config.toml
train_examples = 52083
encoder_rnn_residual = true
fusion = "cross_attention"
vocab_size = 60
fusion_encoder_layers = 8
fusion_encoder_bias = "none"
fusion_encoder_qk_norm = false
fusion_encoder_cross_attention_every = 2
eps = 1e-08
precondition_frequency = 25
batch_size = 48
Rows from block 2 of the audio encoder of a small audio-text matching model, named by matrix and row number. Each number is 500 + 25 x the weight over its row's rms, rounded and kept within 0 to 999. All counts start at 0. Numbers have three digits each. After the name is the row's rms in percent of the matrix's.
After each channel's rows are labels from the 100 clips, of 14976, where the channel reaches its highest value: "strongest on" is what is common among them; "loudest band" is the band of the loudest frequency at the time of the peak. Only what is clearly more common there than usual is listed. The data: chords played on synthesised instruments.
# conv: width-3 conv, stride 2 (encoder.blocks.2.conv.weight, 432x288x3, each kernel summed), inputs 192-287

conv.187 097:468502486451474526474515519494529487471471525495514481474477486450479475489498531499514563476470439468508509493515480495482495520479505473509548506500493488443477509541460517485484498524530476466446479491487474497474533510548527540519514500499493505462504522530487525480536506493469495486
strongest on: white noise; rumble
loudest band: 4000 to 8000 Hz

conv.286 088:496480469482535526500488479497501510507490471521532510529501452535537484503479523488504513493502482473509490483533491477478485500519477505509470513466513506514466530501496521524509466471497497527465489501496484525497500471502490487469507572534490483487498498500525508505481506463479515532
strongest on: clipping; text has "clipped"; marimba-like
loudest band: 4000 to 8000 Hz

conv.265 083:466480508498480467496479467509504507512483488474471458471443510508523495527468468541487494516511430515464484469512525498483457483526463469524475490553471442504481510499456499515513485474482478472474489470493507517501466498495471518534520493488526522494478470497474499463503496544500489499
strongest on: rumble; white noise
loudest band: 4000 to 8000 Hz

conv.206 087:489518471516472480496511483508490517460500519483513501481483509460470508474515502498503517532460460477531531483537516499500480558540475495492511485471501465533509486490507502478478477512505509474446520473505463475493498523540513467533499514490489487489513499487489528486498527434479517515
strongest on: clipping; text has "clipped"
loudest band: 4000 to 8000 Hz

conv.192 115:531476549489509492560471537493485492489523508526516490476504488503501512508461415542496452469524505548465557494505490521525532494486484515524478496509478464466505541481471459475540525471471499497479422501480499513482485487481480551498537478489452475519518482546510510491523445492492455502
strongest on: clipping; text has "clipped"
loudest band: 250 to 500 Hz

conv.290 083:495502471484480496544535517522473519466472505496492500533499485485501489501507514487459519500498549508539524521491487484524463508521515491502510478524472498548540485527501469462518522477458494498489519464517514547542469507473476477532501480474472487483482471463458480486502466501499517532
strongest on: rumble; white noise
loudest band: 4000 to 8000 Hz

conv.41 102:474538510546509467504533507494468512519524446493526490537487463486543523476497461510519490477491505483490557560485502495505527511494511491467518505486505479462475527501484495499466458516515496489510491454472501474472499496495500541493487462536576525490476499488510502478483450486524557519
strongest on: clipping; text has "clipped"
loudest band: 250 to 500 Hz

conv.188 080:531488480523464497545498483480501523490498475471527432523494485493472490514491524494487542520513510502551503478516484506485473531525487494499452518532533478490517507535515480519506485478481524506490515536476476496501484496501520474530486483574531496510508451495487536496454481520501538558
strongest on: rumble; white noise
loudest band: 4000 to 8000 Hz

conv.329 091:518510517505493524510511508500471472488475522506500528540537511464518484537478518531503462465503510509509515508476511525484485487556455490502512482467454488502527489503499493464489534484462468522505476479493515522494539503485462485474524516506494456479487472511483478468508493519462499489
strongest on: rumble; white noise; clipping; text has "clipped"
loudest band: 4000 to 8000 Hz

conv.219 108:505501556515511496495478483466513520496514464513535494498515537519475494488512505502488483505559491493485532522482490490508524482515494532485514534501477458533534467519496507499467512449494460483526475447498475480485481564505513569529495506488557479494482492482464521491498441499506490495
strongest on: clipping; text has "clipped"
loudest band: 250 to 500 Hz

conv.228 080:483493475509534457502491495525480516515463497519535490484494489478527506478500484470554486562520491508516500464521500501453482490499490441498485456477496492521444514514486522491503521482546515527509482483544501478471471535553474494454501501457482477478494483425524475492531509462475519535
strongest on: rumble; white noise
loudest band: 4000 to 8000 Hz

conv.297 092:469486520523468509523455508528508550507486476548526497464487476504453523517455483490537508505455455447536505495522524473487504494515471529537510519472499469505487496487494542495513504527487514569499514472537466521508482501524525527529542463484489488512514508502496493499518470539500492470
strongest on: rumble; white noise
loudest band: 4000 to 8000 Hz

conv.178 080:489461495511526463490513497471486517496484481536485482433491453537526478495516451469456499515531476474501490490463471517489468458500506474487481491488473467474514538480521522518480473473560495498505485498521496494511505496484491501493484502484541495503533451496548487527514508476503515530
strongest on: arpeggio; playing: arpeggio up; horn-like
loudest band: 500 to 1000 Hz

conv.299 100:527536524494539501563481481461446479496490489479540446474513496460507499466521490500500505504532544460484543485510525550522481504495485519477520501491516464508503487526442499553501485496456496483500515495537470497536472519522524518455531517493493449443476503495508550547525524541498528495
strongest on: horn-like
loudest band: 500 to 1000 Hz

conv.110 096:495490473528498498463508499488510498505494480526457505512502484482512496464501498492501507492459495477514481506506485493496482453498509478511457540492509510486489556467537473498485501475542502552495473494484527467479475443521498489494508472539557497498574511475504480477507459472466504495
strongest on: arpeggio; horn-like; clipping; text has "clipped"
loudest band: 500 to 1000 Hz

conv.20 114:498525493551518496487509549500527514509492517458491483507491457474493429524515504518552552505470510489536462509526481469502488503483534496448519492480495488507505498516488511535493530509474453502491526552533494511509492513498510478494525480510532464443518474505516512501514535509533493506
strongest on: horn-like
loudest band: 250 to 500 Hz

conv.141 083:496522436496456487496456527522511517530550523468468521517472511472548496503481497461501532504454468527504505494528495486490519554499500517495494532506492488519495532490478484510456460504505511494513477530526488530501491515506547506556500467504493504468470507500526513470508516477486519541
strongest on: white noise
loudest band: 4000 to 8000 Hz

conv.168 077:483490451499520526517518469491478521510514517526511501494493506513507463498478495503490514499503513481513472476513467427500460451537484501530534529515542508469458500529505437454485491482465510491473471465516515530483504491493495461487488545528486503484468508477503510487467509497521501536
strongest on: rumble; white noise
loudest band: 4000 to 8000 Hz

conv.236 085:472502496473534500485537486466465502493498477460478497471478509527520475559481474532484480489482543514490512510507482462493525501456519477476503478447459499494533517478494515515471519496497500476504481496496529540508489513494492501517491503478487505479476545532533484502534474507460524521
strongest on: rumble; white noise
loudest band: 4000 to 8000 Hz

conv.31 114:515524521497506533498477475539489459533502499545528539488423493503493470516516547508478508526490474488467470495482477494476499522507420491525512522469486466528488492526513488506512458491548479514507505493475476480416469486504522503515485501506456515521489556481501520511501506494469482514
strongest on: horn-like
loudest band: 250 to 500 Hz

conv.6 087:462508504468481509482470507491494502510509503513490445469461509487525525457506521473479509486513489517460489530500467462487554444537516479518542539489480464510482504496476519520522461465504516475455500483496568571507496491512485484531495484516504479490515498481514531490514498495510502524
strongest on: white noise; square lead
loudest band: 4000 to 8000 Hz

conv.144 090:489517524497504499471508464486515503480461535499520475471463502519485505434501480462493500495496472495505465509488529530502488482490474486542468509509427508528512506487441543510511468501499546464557493542518521518481491507478465486499502461466496507491526485486501520481485484493538498518
strongest on: rumble; white noise
loudest band: 4000 to 8000 Hz

conv.201 080:466494519499529468474499533509500461493476481481504527512538489545458465478496516492458543497479542479457491522517502508523490483477500518473481508551465540528475506500532506508505489512490473513526491484490488473468489464501492508504491514528483510496485518509472509503458524486519486541
strongest on: rumble; white noise
loudest band: 4000 to 8000 Hz

conv.366 086:531487467518470458509497521506468479521493528504492507478537473514475455583516480465554480460524502465562477518518487439529502475496492494525513508514489479534485454492521508493497471481502465500483519513496496537471486504473483544513499494472508515497480469508529525499498443502506534503
strongest on: rumble
loudest band: 4000 to 8000 Hz

conv.148 080:486461558500525534505508534473489519487476503497479553515443492461486493516527523538504483533481513502490471506442481477487523461493498506554506473529524492495490488474492506448522518482489514504506481516499528540495513533520471450483493528490495464507480478520498513510515520516489458520
strongest on: rumble; white noise
loudest band: 4000 to 8000 Hz

conv.129 087:505471486504499459531493483503493479483514465476501524477483518519477472523444502522492482514508493503478472521545501526454496497470438498497474520507497454478499534506502519499498489515469476473522469493484452539485500487489445501512509467523492481499446472490514492479476462450507437462
strongest on: rumble; white noise
loudest band: 4000 to 8000 Hz

conv.152 092:505497490480459474498474479447499502512468542480439474462477500459544487551488484532509452550503484542538490503545515534484520516454497497518520457484493523515495522467490503474470491553455507472515495490488502482517495504525499496469488482466490484481449545485495524448499498528513477507
strongest on: rumble; white noise
loudest band: 4000 to 8000 Hz

conv.142 090:464484487469490516469530482470532516469473480505507492494544470460460478492492491502496545495473517476526516479517495497458506535515472478512526498526509483499482471471448490497504547480467495538451527503461487487524565491465516521514472511472498535485497497501490500525509519473483504503
strongest on: rumble; white noise
loudest band: 4000 to 8000 Hz

conv.380 096:499479512492474510478495512490502452470515490526500458476482493485510564523497445521560499505475520498491495510494532496508501514492546485518514484526505494520489520491506494510489494505524500491472467459502472499474468542526516552488490472499482554496532474474517467488504481483537542535
strongest on: clipping; text has "clipped"
loudest band: 250 to 500 Hz

conv.119 095:477492496488490558481475498518491505509534497520505521536519487477499454530462530491511444546490544501555481508537497506511519542501541481497513479523489504490487478535458486467523479523461500507528479503502517549453504490482515494506489518524494493523517520508468539512451526492530511501
strongest on: rumble; white noise
loudest band: 4000 to 8000 Hz

conv.371 083:525474465480480458488508469508463527539497532481497491511526527536527466512519491489522494550517547471483501517495504515466505520503470454543528494506499448486526513514504482501509461494485508513492530444510492524513491485552502495508521486497525515480481508456502509539471487500520485501
strongest on: clipping; marimba-like; text has "clipped"; instrument: harpsichord-like
loudest band: 4000 to 8000 Hz

conv.172 105:469549521497492439541489483469457491493528495518496477518456475497473530489506454524478517512531477459504502464516493511523524520506468484469481488504479498508521512517493478503514490511457498457514524489515509488505434526536497518493532520443520492520485525449530490486496446508499497487
strongest on: horn-like
loudest band: 250 to 500 Hz

conv.295 079:488488478478508492494484472524545516525489495468500535516471501468496500484504488506492556486465515519468507484453504474517470516475501509525482502468481511546455512506507485478498473480476509550518463507482558487481518491521486527539450476475502517529509502511465544537472481475486455499
strongest on: clipping; text has "clipped"; marimba-like
loudest band: 4000 to 8000 Hz

conv.421 072:446484542506457509487512498470476557477472505475485476471475486499495503461522532485481485495511501510489497514522508498482513561468445468557489473570479474508479537517474537485515469505498490529492499536474545493476483476490451486482501493493481510509524529457499479519494493509467475545
strongest on: rumble; white noise
loudest band: 4000 to 8000 Hz

conv.133 087:498473505497511565491529533484547498522468501499501484467487482529489526465514441510497495496497500481503487499495520500491453494508488495560523523485504495469526469483454502521463538468474467500520504505516538509507445516486517527469464516516492529495490481479523520491492511494525517531
strongest on: rumble; white noise
loudest band: 4000 to 8000 Hz

conv.330 099:476522529494509475470480473499424567518507513474489526510487525496488506519479540516524459503533515488478497491511478514490468508503511491489471503480510496448500549494525500461485506469507463503519464480517506473475523495477569476441491484519502519482497502449534507501511497527522511500
strongest on: white noise; square lead
loudest band: 4000 to 8000 Hz

conv.159 104:478511507498503463527497502445502491522465492533536494487467516491507472467470537483472501518510495521512504550494487490492471496501515558508492505532498491523506481499504481481517509565490491516462484473527510491463521445487501502493538492490463486475455496504506533524505531499518507489
strongest on: horn-like
loudest band: 250 to 500 Hz

conv.30 079:458504476486510474485512514479475535493503532468494485527510457483489501477514497496492473448555464490473496504476503505467494524504492528450461491469472536502525520540520497472508496491488478525511531524482531463535462502513505487446505489526523543485498506474476477481501506485475473523
strongest on: white noise
loudest band: 4000 to 8000 Hz

conv.86 086:488530457546530508522511530475449566487489467494500453505526454503549499542487495498509472479479489491471512514493505474490465474518490491486528534528528493547469503485479513489515492507489520552516491529480515493517491491491501498532505528492482523479504509506506496496486516472483546474
strongest on: marimba-like; text has "clipped"
loudest band: 4000 to 8000 Hz

conv.427 101:465517516513514488539509519513508488516479499462501527508517483502508512500498467466470512477493511537499519512508501495515473495526486484456506523518516497522502556516586517510537505485485493494495489541492509456470517519451489491491489511485531470462562538493512513503494515530482506495
strongest on: arpeggio; playing: arpeggio down; clipping; text has "clipped"
loudest band: 500 to 1000 Hz